config.yaml
arch: "wavenet"
model: "sound classifier"
dataset: "simulated sounds of rotating machines with and without faults"
train_examples: 39062
n_mels: 64
hop_length: 160
input: "mfcc"
spec_augment: false
win_length: 512
targets: ["state"]
num_classes: 2
norm: "batchnorm"
depths: [9]
kernel_size: 5
stem: "single"
widths: [384]
mixing: "mixup"
label_smoothing: 0.05
loss: "cross_entropy"
init: "torch_default"
residual_init: "scaled_by_depth"
optimizer: "soap"
beta2: 0.95
learning_rate: 0.0021
beta1: 0.9
shampoo_beta: 0.95
eps: 1e-08
precondition_frequency: 25
max_precond_dim: 1024
merge_dims: false
one_sided: true
adamw_lr_other_params: 0.0015
max_steps: 19700
batch_size: 64
epochs: 32.3
lr_schedule: "wsd"
decay_fraction: 0.3
final_lr_fraction: 0.05
warmup_steps: 3940
weight_decay: 0.1
adamw_weight_decay_other_params: 0
Rows from block 3, named by matrix and row number. Rows with one number belong to one channel. Each number is 200 + 20 x the weight over its row's rms, rounded and kept within 0 to 999. All counts start at 0. After the name is the row's rms in percent of the matrix's.
# filt: filter width-5 conv, dilation 8 (model.blocks.3.filt.weight, 384x384x5), inputs 72-89, a 5 kernel for each
# gate: gate width-5 conv, dilation 8 (model.blocks.3.gate.weight, 384x384x5), inputs 72-89, a 5 kernel for each
filt.11,093,231,181,214,197,208,218,198,194,207,160,187,174,194,201,176,210,218,209,232,225,203,194,189,181,194,227,192,195,136,202,166,237,233,233,215,207,202,241,219,195,210,202,208,193,185,204,171,198,178,231,189,214,224,178,219,177,224,211,237,182,182,190,227,193,207,207,188,178,225,225,181,191,180,151,163,147,200,202,205,247,205,234,235,198,203,196,196,196,197,198
filt.12,102,199,164,203,215,204,209,207,234,246,205,196,175,196,185,189,193,213,204,215,180,169,209,201,213,218,204,205,202,206,223,218,198,218,235,222,169,163,223,175,162,218,201,230,203,196,184,234,200,218,225,211,196,188,215,183,189,228,206,192,186,223,233,216,212,199,191,183,241,223,214,187,206,173,249,226,189,223,221,218,189,200,214,175,174,172,228,220,180,196,196
filt.86,097,201,234,186,193,187,187,215,191,215,221,160,205,196,224,189,191,201,226,170,223,240,199,209,213,190,228,205,188,207,211,208,183,166,198,187,166,146,179,213,258,200,188,183,190,192,190,194,173,188,201,191,200,213,231,223,270,195,179,189,190,184,211,194,199,173,194,193,178,178,185,183,185,198,167,200,181,203,222,185,197,208,152,216,173,201,175,204,203,200,219
filt.87,102,178,226,184,148,186,231,213,223,207,202,224,179,184,198,208,204,185,232,232,192,240,198,189,202,215,207,238,202,156,230,189,149,186,211,209,219,224,247,179,194,155,201,215,169,238,190,192,209,226,239,236,178,173,173,197,186,205,231,198,180,188,200,171,210,217,194,188,191,166,179,180,194,202,235,218,176,225,196,197,203,201,208,188,200,215,191,206,197,180,203
filt.88,096,195,189,176,189,167,211,244,178,233,199,211,159,167,240,201,169,176,230,180,212,245,192,198,217,172,207,219,217,193,211,175,202,197,220,192,207,251,200,223,202,212,214,195,178,205,190,214,198,203,204,230,205,200,207,202,171,213,174,193,184,224,176,194,206,204,218,197,215,233,201,220,215,210,207,199,195,231,212,173,229,186,216,194,190,183,226,191,184,189,193
filt.89,103,178,163,198,171,216,206,168,208,220,174,199,178,205,215,199,208,203,177,190,200,223,207,215,228,169,195,198,209,201,216,199,204,203,198,198,226,213,176,214,202,190,169,183,223,230,168,216,196,197,209,181,223,227,228,214,192,231,227,185,210,178,219,180,203,192,218,194,188,210,184,224,216,170,206,204,195,225,189,180,216,238,186,197,184,200,216,174,198,206,221
filt.90,101,195,231,177,210,204,186,214,220,212,189,219,196,246,195,195,163,166,197,176,215,191,189,229,221,191,180,191,185,204,169,172,199,226,226,234,229,185,198,203,199,191,252,188,202,218,211,196,227,250,182,150,194,190,239,170,189,194,193,204,187,167,209,199,215,194,189,183,221,204,202,171,182,224,228,202,210,173,201,170,223,196,173,176,198,201,169,221,168,264,203
filt.91,109,208,236,201,167,202,205,209,172,192,195,224,217,198,176,184,181,216,208,219,223,207,192,178,210,225,226,184,210,220,172,188,237,192,207,191,198,205,196,220,203,187,222,223,182,177,179,205,181,151,219,239,195,195,224,212,223,221,210,220,187,218,221,186,198,144,171,229,181,197,183,215,177,189,198,182,163,213,181,173,207,222,220,229,196,192,234,225,210,167,194
filt.92,103,190,191,228,228,221,191,172,186,176,190,230,195,198,187,182,211,176,199,175,189,216,180,211,217,188,179,248,195,181,218,194,201,220,208,177,203,207,209,219,246,182,218,196,146,194,194,197,201,190,216,220,203,175,160,171,197,190,190,220,210,195,210,175,197,189,210,211,183,184,203,221,216,222,196,203,211,186,184,158,213,169,206,216,233,217,173,222,198,227,210
filt.93,106,223,193,227,171,216,207,211,178,236,223,222,200,212,199,191,212,204,177,171,238,206,225,185,185,198,177,191,192,241,209,244,192,232,204,196,197,194,185,185,206,207,188,237,196,181,208,187,197,226,211,203,207,211,201,215,204,188,203,231,174,226,210,198,209,184,195,230,217,189,177,199,208,186,214,186,210,230,205,220,212,170,211,210,208,218,168,159,204,204,223
filt.94,094,193,216,201,193,194,179,217,160,186,176,173,200,167,220,185,209,185,222,169,186,237,164,210,218,182,174,166,177,177,175,191,182,183,209,210,218,181,198,201,207,155,210,233,182,190,194,194,201,189,221,171,182,174,172,213,167,196,189,193,206,220,200,192,190,166,188,204,188,187,208,238,236,200,223,201,202,223,214,183,179,241,189,218,201,192,205,183,215,208,181
filt.95,101,199,192,182,192,182,219,202,194,170,160,241,162,192,215,169,172,235,220,213,189,209,186,162,190,157,202,196,216,163,204,182,193,206,185,187,217,200,206,200,183,193,199,218,195,175,192,197,196,197,189,187,200,225,203,194,185,202,215,201,190,191,198,161,193,201,167,203,180,188,172,194,194,190,234,180,145,204,210,199,250,195,197,180,200,198,222,179,219,214,231
filt.96,103,169,195,195,206,184,191,157,213,204,172,195,173,214,173,209,219,203,219,206,222,216,206,182,206,161,176,194,188,242,235,210,170,251,203,198,254,205,176,192,173,197,213,174,207,179,224,215,167,201,182,231,216,201,204,210,202,172,234,209,206,206,213,215,223,221,188,200,187,215,191,183,180,207,177,199,209,190,190,226,202,203,211,215,194,196,192,187,179,172,200
filt.97,090,209,181,201,235,206,177,190,179,212,199,207,189,207,213,186,254,207,184,196,232,222,187,217,237,193,197,229,230,205,191,224,181,167,166,183,191,197,212,220,194,189,239,222,202,203,203,238,197,191,181,198,201,192,185,166,232,198,163,130,222,208,239,219,191,200,214,191,208,210,231,152,195,198,183,185,215,255,207,198,214,221,172,181,169,207,209,216,176,183,208
filt.98,100,184,209,155,183,198,196,197,171,190,180,185,217,180,205,199,193,189,243,205,177,189,186,211,207,200,185,197,185,203,193,213,194,207,233,206,164,177,202,220,196,206,206,206,215,190,216,193,213,226,211,198,187,188,173,250,157,201,210,213,217,210,193,214,202,227,167,219,204,211,196,158,215,212,217,232,205,195,231,205,206,221,214,198,191,179,202,241,173,212,189
filt.99,103,207,194,215,192,129,185,200,202,211,186,200,172,229,198,192,183,189,171,181,210,203,190,206,192,208,231,193,197,181,203,191,178,187,204,228,201,220,175,191,209,202,217,205,184,208,213,186,224,210,168,227,165,213,183,196,215,201,183,203,213,245,204,182,207,215,193,194,179,187,228,175,182,173,235,217,197,198,159,209,234,193,216,221,232,207,174,203,239,220,204
filt.100,100,173,195,236,225,179,218,213,185,186,141,188,229,211,211,187,192,218,183,207,235,179,185,203,222,173,220,236,238,206,180,197,174,199,170,186,197,160,226,209,194,186,180,205,183,201,241,190,194,214,193,203,217,201,187,195,202,196,210,219,188,194,225,185,213,213,203,200,226,172,182,215,206,197,162,192,215,255,185,182,198,154,205,218,203,193,177,178,198,209,213
gate.11,098,189,214,208,193,203,181,215,181,202,202,170,193,199,203,244,218,209,196,205,185,206,221,216,188,189,194,182,220,206,177,225,214,220,234,206,201,221,214,196,199,191,195,201,233,195,220,188,216,198,212,215,189,223,205,216,201,153,212,186,211,207,179,205,245,207,203,197,212,215,187,225,190,216,202,193,214,189,190,235,148,227,154,161,207,208,208,187,222,172,216
gate.12,102,193,168,223,184,186,200,224,192,207,225,227,188,225,179,193,161,206,204,237,191,209,204,182,247,201,221,218,215,159,212,208,196,164,207,223,196,159,187,172,180,235,213,210,214,225,229,185,187,169,202,235,199,196,190,209,222,144,195,187,186,218,196,170,213,182,211,205,208,220,233,188,184,185,205,194,206,202,206,199,213,188,214,193,192,206,209,181,209,203,207
gate.86,098,181,220,226,211,217,247,213,182,198,195,202,184,242,212,221,177,206,199,218,208,193,231,199,176,212,184,193,219,201,214,206,182,188,189,182,194,227,195,209,191,207,196,198,191,199,252,164,187,232,187,195,212,143,191,220,187,196,225,194,206,238,186,205,212,205,206,222,194,209,229,206,213,168,214,180,208,167,191,189,204,195,227,200,219,236,187,235,190,192,213
gate.87,106,204,201,197,224,224,213,197,219,211,201,208,196,222,202,205,216,235,228,200,228,198,189,249,211,179,179,170,220,205,218,194,207,201,176,136,210,202,162,209,196,191,223,233,210,170,206,222,183,230,173,186,196,216,166,261,198,207,179,193,176,174,216,168,170,216,200,184,230,177,161,241,184,194,179,212,183,182,210,191,232,228,152,171,169,195,221,231,195,218,188
gate.88,099,238,200,190,180,245,202,199,199,200,210,184,188,220,198,226,210,202,178,218,197,198,223,195,225,209,207,201,200,213,190,228,220,211,219,203,208,200,215,243,206,195,169,202,190,207,215,219,216,178,209,196,236,207,224,192,188,176,200,191,209,269,187,177,221,201,219,237,241,167,211,179,219,150,200,174,205,223,191,192,212,191,208,174,208,204,188,214,214,182,208
gate.89,107,220,208,198,249,177,179,215,211,184,192,190,229,231,220,230,186,175,206,178,208,201,178,238,224,208,182,238,172,203,189,199,195,196,176,186,191,184,176,211,175,225,208,184,207,189,174,209,170,199,187,206,177,185,192,165,185,201,172,179,193,204,211,194,212,193,174,213,199,172,235,213,208,198,182,196,222,180,210,216,248,196,223,184,209,211,235,228,189,203,178
gate.90,098,260,218,161,202,225,176,213,175,192,170,211,201,168,207,165,169,189,195,211,197,211,205,207,217,178,206,221,194,168,170,203,217,212,191,184,209,250,196,226,188,185,201,217,178,195,202,213,212,209,223,219,191,188,161,200,206,221,202,191,200,199,200,225,186,208,188,218,183,224,207,218,186,249,192,199,214,173,185,200,225,245,182,173,210,199,203,206,176,177,200
gate.91,104,188,231,218,195,190,155,190,200,203,223,186,217,205,182,226,195,165,192,206,147,219,207,217,172,196,193,225,213,202,196,214,169,220,174,210,207,167,201,183,179,221,217,217,210,173,216,183,167,186,200,169,201,202,207,187,196,189,240,177,227,216,218,205,199,164,237,185,227,207,192,187,199,213,190,206,235,205,192,238,162,179,177,226,227,207,210,225,213,185,206
gate.92,100,211,200,201,225,203,191,189,198,170,192,205,177,202,202,215,234,213,170,209,225,221,156,201,201,209,212,206,210,184,169,194,204,200,165,223,228,234,205,220,180,196,176,170,171,210,214,205,170,198,182,179,227,199,191,208,242,247,173,204,200,189,213,194,197,230,220,199,189,192,215,221,196,196,200,228,205,219,182,176,213,205,172,225,248,196,185,217,212,266,183
gate.93,108,188,194,172,192,203,242,203,181,186,169,216,192,167,200,199,185,193,199,188,234,223,194,178,198,205,215,190,173,188,214,206,194,184,218,193,165,218,200,170,159,212,183,182,204,192,245,239,215,163,220,237,201,180,183,195,178,252,216,183,254,251,182,211,190,198,165,223,182,190,205,242,221,174,193,188,198,195,210,213,222,193,212,179,227,183,229,199,172,187,166
gate.94,097,210,216,182,226,205,203,223,228,191,195,207,188,205,196,191,207,196,199,204,196,180,225,206,199,223,185,184,177,185,225,208,197,201,208,200,198,220,204,185,176,192,216,187,192,207,200,202,196,233,197,198,173,181,219,201,208,207,185,183,225,144,187,180,218,213,200,196,193,201,198,219,219,176,216,203,222,203,204,198,188,196,225,190,192,217,190,212,181,171,191
gate.95,104,184,200,225,227,170,205,207,210,229,199,202,229,206,203,214,185,182,203,215,197,193,177,176,218,216,194,208,235,200,197,198,213,191,183,207,199,215,191,232,155,167,202,230,181,208,180,231,226,225,195,189,213,173,199,208,206,194,158,174,172,200,216,210,176,200,170,200,212,205,185,177,197,183,224,205,182,225,190,201,224,198,187,178,162,217,182,187,204,178,193
gate.96,100,198,187,251,206,171,199,206,177,177,181,191,200,166,225,200,203,200,212,221,178,217,207,211,183,215,192,219,178,185,195,181,206,176,208,213,227,213,184,208,212,193,203,195,157,195,199,164,187,229,204,208,181,178,159,215,231,193,170,190,208,212,182,194,208,231,212,217,210,189,208,207,216,202,214,201,231,194,190,178,209,221,215,199,186,222,189,205,218,186,200
gate.97,095,220,198,207,185,189,201,228,190,234,227,168,192,189,214,211,197,199,210,200,197,205,207,185,227,200,189,208,213,188,193,206,205,200,198,194,214,216,173,200,223,209,180,221,200,190,215,185,207,211,187,214,214,215,197,214,169,219,184,198,228,183,213,242,231,159,143,203,204,244,185,233,191,166,207,179,193,177,204,201,223,197,218,199,140,201,229,201,232,186,185
gate.98,097,222,188,229,218,212,220,218,196,190,193,204,207,186,174,185,191,206,202,218,187,218,241,158,201,169,194,194,238,186,201,255,205,198,194,211,183,192,200,156,203,194,224,206,233,200,254,214,179,242,198,191,189,201,172,237,189,223,200,196,212,214,214,249,238,212,215,206,188,227,201,205,222,208,212,196,201,257,225,236,235,203,176,184,199,208,199,188,227,202,215
gate.99,102,229,208,227,193,179,225,187,192,220,207,215,175,183,216,181,191,234,188,240,227,185,181,173,195,188,221,202,220,200,182,212,161,199,215,197,202,176,195,208,172,172,200,201,214,193,176,215,196,196,192,183,171,196,218,194,179,215,181,205,162,187,183,175,193,212,153,222,178,209,197,186,159,195,219,232,206,219,211,207,217,235,202,221,180,196,193,164,219,210,194
gate.100,104,234,168,217,193,189,175,237,200,195,206,219,199,214,190,198,221,231,199,219,235,196,180,220,199,197,189,219,211,187,212,188,216,207,215,185,204,165,225,197,186,197,200,217,190,184,152,180,235,240,183,219,200,192,202,178,220,207,197,227,211,220,210,212,220,150,165,188,221,192,196,207,177,184,189,203,214,241,220,225,218,174,195,211,183,188,214,171,196,217,210